config.toml
model = "class-conditioned image diffusion model"
objective = "epsilon"
targets = ["generator"]
mlp_ratio = 2.67
precondition_frequency = 25
Rows from expert 0 of block 3, named by matrix and row number. Rows with one number belong to one neuron. Each number is 128 + 24 x the weight over the matrix's rms, rounded and kept within 0 to 255. All counts start at 0.
# gate: expert gate (model.blocks.3.mlp.gate, 8x64x256), inputs 0-127
# up: expert up (model.blocks.3.mlp.up, 8x64x256), inputs 0-127
# down: expert down (model.blocks.3.mlp.down, 8x256x64, transposed), outputs 0-127
gate.24 [121 139 131 112 134 129 127 136 134 132 129 130 132 128 109 127 129  89 128 128 139 103 127 122 128 133 145 130 120 125 128 127 132 119 133 130  90 130 137 127 142 122 125 135 128  85  99 121 138 121 133 130 128 128 149 128 130 114 128 122  91 127 128 125 131 135 130 131 109 132 130 131 123 128 130 124 128 209 125 132 132 123 130 130 127  74  83 128 141 117 127 128 114 148 133 116 132 126 124 138 128 125 133 128  58 153 128 122 143 128 130 110 126 130 128 113 129 129 126 128 123 133 137 128 133 127 132 127]
gate.25 [130 125 137 127 130 129 148 125 128 127 130 122 141 112 124 128 126 130 131 128 200 148 128 133 135  90 129 110 103 134 128 126 128 153 128 130 129 131 117 121 143 153 138 176 128 152 112 128 126 134 139 159 195 125 139 123 129 137 128 122 129 128 141 127 131 120 132 132 120 132 143 131 135 122 129 127 128 114 130 126 230 147 128 121 128 128 128 123 127 127 128 133 116 140 126 131 125 128 135 129 129 160 129 119 137 126 128  95 126 150 115  93 161 128 130 126 128 128 145 130 130 130  77 136 133 102 140 130]
gate.26 [109 133 128 125 127 128 119 128 131 127 131 131 144 125 116 116 128 133 129 131 127 144 128 131 146 122 124 127 107 127 128 130 128 165 136 135 124 121 124 128 134 136 126 119 129 132 133 139 127 182 126 106 142 128 131 126 134 134 133 140 147 141 127 131 135 131 124 124 113 133 126 127 127 134 133 124 128 129 127 134  98 133 126 128 126 127 125 128 128 126 128 127 126 128 127 129 142 128 159 127 116 128 128 127 125 133 127 116 145 128 131 130 132 131 128 138 111 160 128 124 132 128 125 133 112 129 130 105]
gate.27 [207 128 129 127 122 128  84 129 133 128 131 125 132  79 129 129 150  60 124 126 132 129 128 133 164 129 185 114 128 139 127 121 128 103 131  98 156  96 167 114 128 117 111 113 125 113 125 122 128 156 128 127 135 127 115 123 134 119 124 125 127 128 128 128 136 143 128 118 127 118 132 136 130 116 128 171 128 128 128 118  56 189 131 130 127 127 117 129  72 128 126 130 127 114 129 126 156 126 128 152 135 128 106 121 139 125 124 130 128 121 129 126 124 129 117 100 128 162 131  66 128 130 127 127 152 128 134 255]
gate.28 [127 129 128 122 128 125 128 129 128 129 125 125 128 129 128 127 128 127 128 128 130 128 128 128 129 128 122 128 128 128 128 128 146 131 129 129 128 129 126 129 132 118 128 130 128 129 129 127 128 128 128 124 128 129 125 124 127 131 128 128 129 130 128 128 128 128 129 127 128 130 128 129 128 125 131 108 128 117 128 128 135 128 128 128 129 127 114 124 127 128 128 128 129 119 128 128 132 128  97 134 124 129 128 129 127 140 129 129 128 123 126 128 120 128 131 128 127 129 127 127 127 127 129 128  97 128 128 128]
gate.29 [181 125 118  78 108 126 131 129 132 128 134  36 125 129 168 112 137  62 128 137 131 128 128 108 128 124 147  97 131 117  71 126 128 131  99 127 155 128 163 129  51 128 123 138 125 196 132 128 145 235 130 163 102 185 128 128 127  62 134 181 128 144 130 126 130 128 139 210 127 127 145 128 102 129 161 137 129 111 112 191  90 129 132 127 119 137 255 127 119 233 122 130 103 130 129  95 107 126 126 130 154 120 147 135 117 122 129 154 225 111 132 192 170 132 113 102 129 169  99 129 110 129 120 124   0 140 127 113]
gate.30 [109 127 133 148 135 115 128 125 134 161 127 139 136 108 141 114 129 134 129 130 127 101 130 128 131 134 153 141 129 129 126 127 122  94 124 129 109  92  64 129 116 112 127  96 133 175 135 109 148  29 127 118 128 151 125 144 129 125 169 130 130 123 126 128 120 127 142 162 128 124 122 123 127 128 107 105 131  11 127 139 149 128 126  71 130 114 255 137 130 129 128 131 124 156 129 122 128 133 124 127 127 111 135 128 166 127 138 132 124 129 132 125 130 129 182 125 122 183 139 128 146 129 128 125  19 129 131 136]
gate.31 [126 141 127 128 118 128 127 128 121 129 130 127 129 132 106 124 128 121 127 131  19  64 127 126 128 128 142 128 129 127 128 128 127 126 129 128 128 127 128 128  69 125 127 128 128 123 130 107 131 125 132  91 124 128 164 160 132 132 129 113 134 123 133 150 136 125 132 135 126 127 133 128 127 187 128 134 128 176 128 129 130 122 131 127 125 107 198 132 132 130 128 128 128 179 120 130 159 127 115 130 128 130 124 127 127 125 123 125 128 127 128 128 109 128 129 160 127 127 133 130 127 129 127 128 127 129 128 126]
gate.32 [128 128 128 127 128 128 127 128 128 128 128 127 128 130 128 123 128 129 115 129 129 135 128 129 127 128 124 130 123 128 128 128 116 141 128 128 128 128 128 128  83 128 124 128 128 127 128 126 128 128 134 128 128 130 118 118 128 128 128 131 128 127 128 127 128 128 128 127 125 128 127 128 128 126 128 168 128 126 128 129 128 128 128 127 120 130 128 132 129 128 129 128 128 128 131 127 129 128 142 128 128 125 130 125 128 128 128 129 127 100 128 128 130 128 127 127 125 124 112 136 127 128 129 128 125 128 128 128]
gate.33 [129 129 126 129 137 128 130 126 128 128 145 128 128 138 131 127 137 128 109 128 127 150 121 108 130 129 182 128 140 132 128 128 128 127 128  79 126 127 130 126 129 125 126 131 128 122 113 123 128 128 131 148 125 127 127  70 159 128 110 132 137 118 129 160 127 130 122 133 130 128 127 142 127 136 129 131 128 117 127 130 127 128 127 129 134 117 169 131 153 126 125 129 127 134 119 115 127 128  90 129 132 119 127 128 130 127 129 133 116 109 155 128 128 128 134 135 127 127 126 124 128 127 129 128   0 126 128 128]
gate.34 [131 129 127 127 128 123 144 135 128 127 128 123 119 127 124 128 128 125 125 128 128 142 136 176 133 128 129 124 117 128 122 126 205 116 132 105 131 133 127 113 153 123 129 134 129 148 126 133 124 129 137 128 155 151 125 136 131 135 120 122 118 132 124 128 132 133 137 126 134 142 124 128 128 128 141 130 130 131 125 124 128 122 120 129 168 132 136 126  78 168 126 132 126 126 128 123 130 128 127 128 131 129 135 129 129 142 130 132 125 155 105 129 129 129 130 143 124 128 148 100  86 131 127 125 138 129 179 122]
gate.35 [128 137 128 130 128 128 128 128 128 128 128 128 128 123 128 128 127 126 128 128 128 128 128 128 128 128 125 129 129 128 128 128 128 129 128 129 128 128 128 130 124 135 126 128 128 127 128 128 128 128 128 128 147 128 124 130 127 129 134 128 131 129 128 128 128 128 128 128 141 128 128 128 128 129 128 128 128 128 128 128 128 128 128 128 128 127 128 132 128 128 131 128 128 128 128 129 128 128 128 127 128 128 128 129 128 128 128 129 124 127 128 144 128 128 128 128 127 128 132 129 128 128 128 130  90 128 128 128]
gate.36 [129 128 127 130 128 130 129 128 128 128 130 128 130 129 129 125 134 131 128 127 129 141 128 146 132 136 130 124 130 128 128 128  76 116 128 128 124 127 122 130 126 127 121 134 128 128 127 137 129 117 128 128 118 125 135  74 131 127 128  95 128 125 128 127 128 129  70 126 156 128 128 128 128 128 129 103 128 125 128 126 149 116 129 128 130 113 104 145 123 128 129 128 130 130 132 131 127 128 127 128 126 128 128 129 123 128 124 127 129 134 125 129 125 128 128 153 126 147 120 127 121 129 129 125 134 129 137 127]
gate.37 [148 110 128   0  76 129 135 120 129  57 127  65 139 115 131 122  16 128 156 129 105 128 128   0 123 129 135 153 118 147 131 118 138 153 107 120 167 134 117 130 141 128 129 131 105 143 111 128 132 255 125 154 133 142 137 167 129 128 127 128 131 128 117  62 124 130 129  83 128 129 128 128 255 123 127 129 198 109  31 127  30 132 138 223  89 127 255  99  89 189 123 110 131 113 133 117 110 127 155  39 131  81 153 127 124 127 139 128 128 120 186 126 131 130 127 108 141 229 136 110 122 121 128 112 127 126  78 126]
gate.38 [105 187 141 231 130 129 132 133 134 118 129 130 191   0 121 129 125 179 135 122  64 128 121 122 155 125 129 143  81 120 129 130 115 129 128 136 178 124 128  87 123 145 128 104 122 244 125 130 114 128 133 123 150 131 125  68 128 132 125 128 127 126 128 121 124 120  70  93 122 127 113 132 100 122  74 137 129 128 153 136 120 120 177 127  25 141 138 122 154 124 128 130 127 133 168 128 127 196 155 130 119 123 125 131 195 119  93  70 111 139 123 116 128 132  41  33 128 166 134  46 162 127 136 143 120 126 137 109]
gate.39 [133 127 168 166 130 169 224 134 165 115 126 129 127  89 129 135  66 196 129 123 164 241 145 122  75 133 142 194 134 128 122  99 117 137 128 126 154 149  52 132 192 126 128 113 127 128 125 131 130 206 129 129 126  96  85 115 104 126 122 133 120 138 182 129 128 137 119 191 128 208 250  88 188 113 120 144 180 130 127 140 115 140 206 128 128 195 196 126 123 129 128 121 129 167 129 126 110 132 139 124 101  84 122 137 139 110 128 128 132 128 132 129 125 126 145 127 116 127 128 126 172 134 177  99  64 129 129 128]
gate.40 [127 104 128 127 121 128 125 131 128 129 128 134 128 129 128 129 128 127 130 131 125 128 127 128 129 131 124 129 120 129 126 128 127 130 128 138 128 128 128 125 134 124 141 128 130 127 128 126 133 129 130 133 118 128 127 128 128 131 132 127 129 131 128 130 128 128 123 128 128 130 118 128 129 102 133 129 128 156 130 126 128 128 126 130 127 132 131 126 129 127 128 128 128 129 124 128 118 127 158 145 164 129 128 125 128 127 131 131 131 119 122 125 133 128 125 130 148 130 127 128 131 128 129 131 128 128 124 133]
gate.41 [127 128 127  21 127 121 128 128 180 128 129 122 133 128 100 128 128 118 128 127 127 121 129 139 151 142 150 111 140 116 119 128 129 118 125 127 128 123 140 110 130 137 129 128 129 255 132 127 117 126 130 128 144 201 129 128 164  95 145 142  80 154 114 161 128 128 128 131 128 137 134 128 129 135 125 125 121 125 107 135  95 113 130 120 112 105 170 120 103 117 125 128 115 129 128 130 130 132 127 127 128 131  46 136  99 128 126 128 216 128 115 129 132 110 128 104 128 129 115 135 126 132 128 150  74 138 133 138]
up.24 [128 193 112 228 128 125 120 128 127 163 128 140 128 132 132 129 122 129 115 129 128 133 112 171 128 129 141 142 153 128 127 130 128 127 124 138 150 127 158 166 119 133 132 126 128 166 104 117 126  60 152 129 128 131 109 128 121 128 122 121 167 124 141 136 116 121 133 125 128 124 128 131 128  83 128 135 123 191 156 127 131 129 129 138 137 183 110 152 134 132 130 126 142  77  86 128 128 128 115  95 127 166 126 134 136 108 127 105 129 136 128 127 126 127 128 137 128 132 122 130 137 119 128 128 152 128 128 123]
up.25 [130 125 138 129 155 144 193 121 127 129 128 118 160 125 128 115 125 128 127 130 173 134 128 131 129  88 144 114 128 143 125 128 117 117 128 128 128 135 128 128 158 133 131 126 127 148  94 127 113 132 129 157 145 126 125 123 129 136 128 125 125 127 152 127 128 114 131 130 123 130 126 128 130 120 136 129 130 113 128 129 149 133 129 121 128 127 128 123 127 127 126 127 122 139 128 130 128 135 127 128 130 157 128 127 134 125 127 106 119 136  40 119 131 129 133 122 128 127 129 130 133 126  88 126 125 107 142 131]
up.26 [152  82 135 229 121 131 188 135 129 138 116 120 114  43 182 137 136  98 131 129 134 124 132 119 128 188 106 128 106 128 127 127 126 126 126 128 127 149 161 128 115 123 108 132 107 128 130  82  51 106 123 162 109 128  95 128 118  58 129 126 127 128 130 128 145 130 128 150 146 127 129 134 129  60 118 145 139 122 128 128 200 128  90 129 246 127 135 132 127 128 129 113 111 234 128 129 128 127 125 129 133 123  78 153 207 135 128 246  76 126 244 158 106 126 128 127 137 123 130 121 141 130 166 132 136 144 215 127]
up.27 [116 189 127 147 143 131 188 128 120 128 124 133 129 135 128 127  63 141 127 109 120 124 125 138  79 118 124 151 134 127 130 182 181 140 123 155 119 128 112 140 112 141 102 164 128 127 128 128 130 122 126 126 126 129 173 168 120 143 128 131 121 129 129 126 118  74 128 135 126 125  98 121 126 128 127 119 141 128 128 148 154 106 127 121 128 128 128 255 236 131 134 124 133 148 126 143  94 132 128  66 103 135 188 134 128 131 129 127 127 176 131 128 119 128 127 155 136  92 126 147 132 120 128  85  75 127 128   7]
up.28 [128 128 128 126 130 127 130 128 128 137 127 125 135 128 128 129 128 126 128 128 129 132 128 128 128 123 128 128 127 128 128 128 109 129 132 125 129 128 126 157 130 128 128 128 130 127 128 127 128 148 129 129 133 128 126 127 128 130 132 128 129 129 128 128 130 128 129 127 144 128 134 128 128 128 128 117 128 121 129 131 128 128 128 130 130 128 128 127 141 117 128 128 130 132 128 135 128 128 194 130 127 122 130 129 128 133 128 129 130 127 135 128 130 128 128 125 118 128 128 136 118 128 130 130 131 129 126 128]
up.29 [ 69 126 132 138 128 136 129 125 128 128 124 142 130 128 129 134 122 123 128 122 125  66 129 132 140 132  36 133 127 133 132 127 136 121 149 140 131 128 124 126 255 130 132 127 129 128 124 136 104  76 112 137 178 120 138 132 128 130 129 114 129 123 128 128 128 128 124 121 129 129 128 123 128 128  77 103 127 194 128  74 237 127 128 128 146 127  26 128 128 117 128 124 129 108 136 143 161 133 129 128 128 145 131 125 128 128 126 127 115 131 127 128 129 129 127 131 110 133 167 125 164 130 130 128 247 124 138 128]
up.30 [127 126 131 130 126 125 128 126 129 154 128 126 136 213 132 120 122  66 129 136 127  96 130 147 128 129 255 120 129 131 126 124 124 124 105  65  94 106 100 169   0 126 116 123 129  75 130 112 128 118 128 118  60 136  97 134 125  87 131 129 139 128 129 134 121 142 134 208 128 178 120 127 127 145 103 131 143   7 127 141 130 132 128 121 129 124 255 128 136 122 128 128 134 142 128  87 130 129 126 141 151 127 148 129 124 127 128 103 124 129 130 215 172 140 175 124  85 194 128 128 128 129 115 123  43 130 118 131]
up.31 [129 135 137 128 120 128 135 128 126 129 142 128 127 128 124 122 132 117 127 132 117 130 128 126 127 117 127 129 141 127 134 128 125 103 134 130 127 129 111 124 128 127 128 128 118 127 128 127 129 157 128 117 124 128 144 131 109 120 140 119 112 125 143 128 129 128 128 116 129 127 126 126 122 127 127 128 137 131 129 128 115 130 128 128 127 107 144 128 126 133 130 128 113 149 120 129 129 128 126 128 128 182 128 128 128 128 123 128 133 128 125 128 105 129 129 134 127  95 150 128 127 130 127 120  88 127 124 128]
up.32 [129 128 128 128 129 128 129 128 128 128 128 128 128 128 128 128 128 127 128 128 127 132 128 128 128 118 129 131 146 128 128 128 116 128 129 129 130 128 128 129 128 128 128 128 128 124 128 127 128 125 132 126 126 129 137 127 128 128 125 129 131 125 128 128 128 128 128 128 129 128 127 128 128 128 128 163 128 127 128 120 126 127 127 128 128 134 129 128 130 128 128 128 130 127 129 128 139 128 127 128 127 128 128 131 179 130 128 131 128 127 128 125 129 128 128 128 128 120 124 159 128 128 129 132 109 128 128 129]
up.33 [130 144 140 110 167 138 128 128 128 125 127 129 126 128 133 128 128 130 117 128 128 143 128  96 135 140 201 143 112 125 130 130 179 127 122  92 143 128 106 132   0 128 129 125 133 126 130 130 125 207 133 140 141 138 127 114 149 132 124 128 144 134 128 129  95 129 128 110 137 121 132  99 147 123 140 121 114  92 128 127 129 107 124 118 128 140 119 133 209 127 146 129 128 125 128 128 126 129 130 119 117 128 129 128 128  88 127 202 120 177 127 127 127 129 127 131 129 129 135 112 120 122 128 147   0 126 168 129]
up.34 [128 139 128 128 128 116 118 128 129 126 144 125 117 129 126 128 125 118 125 126 229 128 128 176 129 130 119 130 109 128 119 127 128 130  61  88 133 142 102 121 124 119 129 126 132 145 126 132 119 137 130 129 159 128 116 125 118 133 133 122 120 128 126 128 136 128 141 129 132 137 126 124 125 124 142 127 124 129 127 125 121 127 126 137 142 126 135 119 125 128 125 145 128 126 130 110 130 134 130 127 129 131 139 140 128 139 129 129 121 129 111 128 130 128 118 129 129 112 180 122 125 133 128 127 132 126 139 127]
up.35 [128 139 127 126 128 128 128 128 128 128 128 123 128 125 128 128 128 121 128 128 128 126 128 128 128 128 136 129 128 128 128 128 128 129 128 128 128 130 128 134 128 129 128 128 128 128 128 129 128 128 128 128 131 128 127 128 128 128 136 128 129 135 128 128 128 128 128 128 128 126 129 128 128 128 128 126 128 129 128 128 127 128 128 128 128 128 128 129 128 128 128 128 128 128 129 128 128 128 128 127 129 128 128 130 128 128 128 134 128 128 121 133 128 128 128 128 128 130 128 128 124 128 128 130 113 128 128 128]
up.36 [128 128 128 130 129 127 128 129 128 128 131 129 127 116 128 129 122 114 128 128 127  91 127 126 127 123 119 131 126 128 128 128 158 140 128 128 127 132 128 128 127 126 134 128 128 126 128 130 127 125 128 128 145 128 106 157 124 122 129 129 128 129 128 128 128 128 129 123 124 129 130 132 128 133 128 130 128 142 129 130 128 127 127 132 120 141 149 128 130 130 126 128 127 123 127 123 128 127 132 128 141 133 127 128 126 129 130 154 128 127 130 128 129 128 127 126 128 127 128 128 124 128 127 128 126 121 130 127]
up.37 [136 129 128  80  88 128 139 119 130  87 129  44 136 108 128 127 107 126 150 126 123 128 128   0 110 128 134 128 128 151 129 120 125 142 111 128 200 125 126 130 145 128 127 127 115 145 112 130 130 255 128 135   1 129 133 128 129 128 126 128 131 129 115 104 132 129 128  71 131 132 130 128 210 126 127 130 128 117  75 128  12 130 149 170 125 140 255 116 107 156 128 119 117 126 128 133 136 128 128 104 132  97 172 115 127 129 135 127 135 123 175 127 129 130 127 108 133 209 129  93 114 122 128 121 163 123 102 126]
up.38 [134  91 115  91 125 158 204 126 129 128 126 128  47 245 157 133 125 126 109 130 238 135 128 128 128 138 130 103 181 127 130 119 127 126 129 124 129 129 104 130 136 126 129 131 128  52 130 129 155 134 128 181 134 161 128 143 153  96 147 122  98 128 122 133 131 122 178 142 140 129 122 119 132 123 151 113 129 139 122  55  90 126 105 128 126 127 103 143 122 138 130 126 125 124 129 126 127 119 122   0 145 152 128 128 123 137 158 143 133 126 133 132 103 126 186 124   0 164 124 153 112 126 128 110 130 116 128 105]
up.39 [195 157 195 167 128 127  80 107 128 134 123 109 141 140 119  84 121 114  91 133 130  96 128 176 138   0 145 126 149 157 139 102 190 255 132 129 133 128  30  37  95 128 134 119 128 134 129 222 120 153 129 110 132 110 183 111 104 130 149 127  97 128 118 125 118 126 137 110 122 118 108 128 120  79  53 146 129 135 123 131 129  88 102 245 131 255 120 150 124  63 123 128 135 128 127 131 129 127 127 125 128 128 129 129 138 150 124 129  84 135 138  95 130 128  76 221 133 136 128  70 128 136 169 129 128 185 119 101]
up.40 [127 128 121 128 127 122 129 128 130 127 130 136 131 131 131 128 128 144 131 127 128 111 129 124 127 131 120 129 107 130 125 128 138 110 128 127 133 129 129 124 131 124 129 128 154 128 120 129 128 115 130 132 134 128 130 133 128 128 130 129 128 127 128 129 128 128 115 121 131 128 101 132 125 112 128 143 127 103 128 186 125 128 127 136 130 145 130 136 129 141 134 132  81 130 127 118 111 128 128 193 128 128 128 128  88 124 130 128 143 122 143 130 128 144 128  85 129 129 129 116 159 127 127 122  63 127 145 131]
up.41 [120 130 127 132 135 139 127 128 128 125 117 129 129 128 133 126 128 128 148 128 138 137 131 128 134 127  88 129 129 136 152 128 123 131 128 133 128 128 127 127 128 126 127 128 127 127 127 128 128 138 129 129 119 116 120 128 133 123 123 103 129 117 126 128 124 128 128 101 127 129 121 125 128 127 138 126 122 190 127 125 165 128 147 129 148 134 122 126 132 131 130 128 123 130 119 123 133 128 131 131 128 128 127 130 117 129 131 129 117 128 129 128 128 128 128 127 122 126 129 119 128 125 119 125 148 126 128 128]
down.24 [ 89 125 132 129 132 125 134 134 127 128 146 134 130 129 114 141 121 121 132 130 179 129 132 125 122 128 126 127 163 137 125 121 128 127 113 137 121 128 126 144 125 138 138 128 128 129 128 124 133   0 123 162 138 126 124 101  40 126 129 100  70 128 130 122 133 126 132 129 106 128 129 128 120 139 128 125 132 127 121 122 120 128 186  38 127 132   0 165 113 124 125 128 137 128 135 129 185 123 123 128 172 125 130 128 128 127 138 231 128 135 133 245 131 118  75 169  98  66 150 128 115 151 121 100  76 149 126 129]
down.25 [128 135 128 128 134 143 133 112 124 135 131 137 121 130 161 137 130 117 170 135 129 164 171 105 124 128  90 132 126 117 111 114 128 127 129 144 127 170 112 128 129 122 120 105 118 122 126 100 128 128 133 131 128 127 125 124 128 124 129 135 124 117 113 132 142 140 163 128 143  99 128 129 128  62 127 116  62 127 128 127 157 124 127 147 128 126 129 133 142 123 124 158 127 128 132 128 133 128 117 148 106 119 128 122 125 128 127 130 115 117 138 125 126 126 107 128 129 124 129 133 138 125 156 126 142 132 120 142]
down.26 [128 188 130 152 124 135 110 136 124 129 202 128 152 120 136 131 135  64 129 130 159 134  95 129 128 121 116 127 107 159 116 136 177 143 241 125 126 128  98 113 214 133 131 140 129 121 133 127 127 137 127  62 127 125 123 106 128 126 136 126 127 102 129 131 126 109 141 126 133 129 127 118 121  83 121 173 128 134 136 127 128 126 123 129 131 150 104 128 125 134 127  94 138 125 128 131 129 114 126  71 131 125 131 129 119 136 122 131 128 127 196 130 125 131 127 127 131 220 128 122 112  91 132 122 126 160 129 151]
down.27 [127 133 133 128 128 111 173 101 124 127 128 103 103 119 175 134 108 129 130 124 126 127 130 126 119 121 132 129 151 157 121  96 119 102 104 123 157 128 131 144 126 130 121 141 128 140 128 128 149 119 128 117 126 121 140 120 128 131 130 129 122  97 127 122 128 122 129 128 125 127 107 142 128 132 131 129 128 149 144 119 111 128 127 100 129 122 128 140 126 138 129 135 178 139 130 127 129  86 128 147 134 119 135 143 128 133 130 128 114 124 168 131 129 149 110 128 101 136 130 129 128 130 128 166 117 128 120 161]
down.28 [128 115 128 122 128 125 125 129 126 129 128 128 129  95 128 128 120 128 127 126 128 134 128 129 127 128 130 128 128 122 126 128 128 123 128 128 125 125 130 127 120 128 128 127 130 128 127 128 131 129 131 128 129 125 131 129 129 128 129 127 128 149 128 126 128 126 128 128 125 131 128 127 125 128 128 126 122 128 136 118 128 129 120 128 128 128 129 129 126 129 129 125 127 128 126 127 128 132 142 136 127 127 128 128 128 116 129 152 129 128 130 127 156 129 108 123 128 128 119 119 133 126 128 127 129 169 125 125]
down.29 [131  77 123  91 149 118 137 128 113 130 137 117 131 134 170 128 146 138 131 153 117 129 133 161 105 128 153 129 130 127  53 130 127 140 131 130 131  37 114 163 126 140 103 125 134 117 129 137 107 137 136 131 142 124 128 128 122 130  96 134 137 129 108  93 188 134 128  99 130  87 232  75 113 141 128 121 127 110 129 128   0 128 137 120 100  91 204 123 129 109  57 166 128 151 129 120 114  82 120 123  77 135 138 130 120 132 137 120 121 115 142 119 123  43  28 129 126 170 116 155 185 125 127 127 126 153 126 121]
down.30 [121 128 137 125 152 171 129 130 133 128 129 131 132 123 128 122 128 146 128 129 136 101 125 132 130 128  64 128 105 129 129 119 126 128 143 124 155 116 120 130 114 131 130 115 141 142 141 110 129 117 134  28 132 109 126 134 128 128 128 126 142 124 126 132 180 126  55 128 128  34 129 128 129 237 126 130 120 104 120 127 123 132 159 113 128 128 128 117 128 153 128 128 127 140 116 129 115 132 127 128 130 151 135 129 185 132 134 104 129 132 128 128 111 128 125 122 122   0 127 124 126  49 128 135 102 128 127 151]
down.31 [129 131 128 129 127 129 123 127 126 129 123 130 122 131 128 115 124 140 132 127  76 140 131 134 123 131 137 127 128 147 131 155 125 135 126 130 120 123 123 129  87 129 128 129 128 130 130 130 126 110 128 127 125 129 124 127 146 127 120 131 129 136 122 116 128 129  98 129 119 115 128 126 118 202 125 131 135 126 123 131 129 129 127 155 128 128 119 129 105 130 157 125 126 128 130 127  91 118 116 125 128 127 128 123 136 134 127 125 127 129 129 110 128 128 206 136 130 147 129 133 128 129 129 107 129 128 109 121]
down.32 [128 119 128 128 131 128 125 128 126 117 128 128 128 117 128 128 123 125 128 128 128 123 128 119 128 128 130 128 153 129 206 128 149 128 126 131 129 125 123 129 129 128 128 128 129 127 128 128 130 134  99 128 132 128 117 124 126 140 128 128 128 125 128 129 128 128 128 128 138 121 128 129 128 139 128 110 128 129 128 127 129 128 103 129 130 129 132 127 131 126 128 128 130 128 127 128 129 131 128 126 128 126 128 132 128 127 126 128 128 113 129 122 126 128 123 128 126 130 129 129 141 129 127 126 132 128 150 119]
down.33 [135 125 129 134 133  90 148 129 159 128 130 111  88 141 124 127 127 127 126 157 161 126 127 127 136 100 102 128 128 111 157 110  80 125 113 125 133 126 126 142  95 128 127 158 124  71 130 112 151  72 127 112 129 131 152 130 124 155 110 115 208 112 115 131  52 128 124 129 130 130 130 130 125 118 128 249 154 127 125 133 115 139 139 128 126 133 145 109 159 130  96 129 148 135 131 128 126 112 123 126 128 180 130 129 126 117 136 114 122 124 148 131 179 126  81 138 121 156  62 133 134 135 125 125 104 127 127 129]
down.34 [112 116 128 126 138 108 169 125 128 128 138 127 132 128 139 119 120 135 128 129 186 121 125 102 133 126 140 125 151 125 140 126 119 111 139 132 127 139 129 130 158 128 128 130 125 128 128 128 130 127 127 127 127 130 130 122 125 123 144 126 127 140 146 128 129 135 128 135 112 139 122 123 142 136 125 123 122 129 129 127 137 128 114 106 100 129 128 126 116  76 128 126 141 129 131 111 122 157 130 123 154 129 126 124 119 121 129 143 129 129 128 128 111 172 118  82 128 178 133 127 129 136 134 122 110 129 128 128]
down.35 [128 125 128 128 128 134 128 128 128 128 127 128 122 128 128 108 131 129 127 128 123 121 128 132 128 128 125 128 130 129 122 128 129 118 124 121 128 120 128  87 128 128 128 125 146 129 128 128 128 125 128 128 128 128 133 129 128 125 133 129 125 128 128 130 128 128 128 128 129 128 128 128 128 127 128 129 128 129 131 128 123 129 142 131 129 128 131 128 124 128 128 128 128 128 124 129  94 128 128 129 127 124 128 143 128 131 129 132 128 127 125 132 129 128 128 124 127 129 127 143 127 128 128 128 128 129 129 124]
down.36 [131 141 128 128 128 102 134 129 127 115 117 118 124 135 134 122 128 129 127 128 136 111 143 128 128 128 128 128 129 128 128 129 128 121 128 130 128 146 124 114 128 128 128 138 127 182 128 128 118 130 135 126 130 128 124 137 127 128 117 133 106 132 128 117 114 158 128 128 128 127 128 128 129 127 128 130 127 128 127 126 124 128 135 124 129 127 122 128 150 125 126 130 131 127 153 135 128 148 128 135 125 124 128 124 128 128 127 129 126  85 126 128 131 130 130 145 130 120 128 124  97 126 129 129 120 128 152 125]
down.37 [161 213 125 151 144 113 143 128 129 133 122 130 126 177 135 129 136 127 128 128 130 122 137  72 132 141 131 128 136 127 141 127 166 136 126 127 134 134 124 200 128 120 120 128 129 128 128 129 129 109 118 128  77 123 131 125 127 129 134 144 139 121 128 176 128 121 122 128 105 152 128 125  91 155 126 150 136 119 128 112 153 126 131 129 128 126   0 128 130 128 128 135 128 129 128 124 127 132 102 101 128 101 127 126 142 125 128  32 127 122 128 126 127 118 127 134 124 140 129 109 132 148 165 175 104 158 131 128]
down.38 [142 145 128 148 132 138 168 138 135 169 137 127 127   0 122 145 128 111 121 135 136 133 128  94 137 129 117 136 128 138  76 141 129 135 131 127 122 131 109 158 119 115 130  86 124 106 121 146 133  42 128 128 126 137 128 126 176 137  96 128 128 125 125 121 129 127 127 130 153 190 136 149 147 114 130 126 128 104 128 118 126 135 148 121 135 128 147 142 126 128 138 134 149 109 155 134 104 135 124 117 142 128 124 128 128 126 149 130 126 138 133 111 128 112 111 134 115 138 130 129 163 123 128 208 139 128 128 129]
down.39 [128  34 139  92 153 152 128 130 128  50 159 145  97 140 118 104 128 128 126 130  51 109 146 133 149 130 147 127 128 101 119 153  61 136 129 127  42   0  43 107 128 167 184 123 130   9 144 126 136 134 107 138 149 129 126 112  90 129 190 119 131 128 129  85 127 132 134 120   0  58 128 127 127  26 121 128 236 214 129 136   0 131 107 128 128 128 178 112 121 216 126 148 159 127 141 128  67 135 128 154 129 128 127 121 127 155 130  35 184 138  55 130 156  98 214 125 105 152 129  99 130 148 136 124 130 190  98 127]
down.40 [131 139 123 172 129 132 127 128 129 137  93 128 130 121 122 132 132 175 138 136 128 167 130 137 128 128 128 128 128 128  84 106 121 120 151 128 128 128 156 125 128 120 118 127 125 125 128 127 125 131 117 121 131 123 124 120 129 128 127 131 126 111 128 133 116 111 128 128 148 123 120 125 125 115 128 107 111 128 124 130 127 129  82 125 135 127 128 131  57 128 128 128 130 127 125 133 132  62 123 126 139 127 129 121 129 151 142 130 128 204 128  34 129 119 128 127 117 117 129 127 130 126 126 128 101 123 128 102]
down.41 [132 134 125 125 128 114 183 129 163  95 129 125 135 142 128 115 129 130 124 128 136 186 126 126 128 128 130 128  99 127  90  95 127 105 128 110 124 128  34 134 124 109 134 126 135   0 130 126 153 171 163 128 146 123 129 133  99 128 120 124 213 131 119 123 125 126 125 128 126  59 126 126 103 128 128 116 150 101 127 121  93 129 129 193 125 130  92 136 151 134 124 142 128 128 129 122 130 106 174 130 132 127 110 128 113 129 143  51 128 129 126 129 129 131 128 128 138 129 128 135 126 105 128 223 117 128 123  92]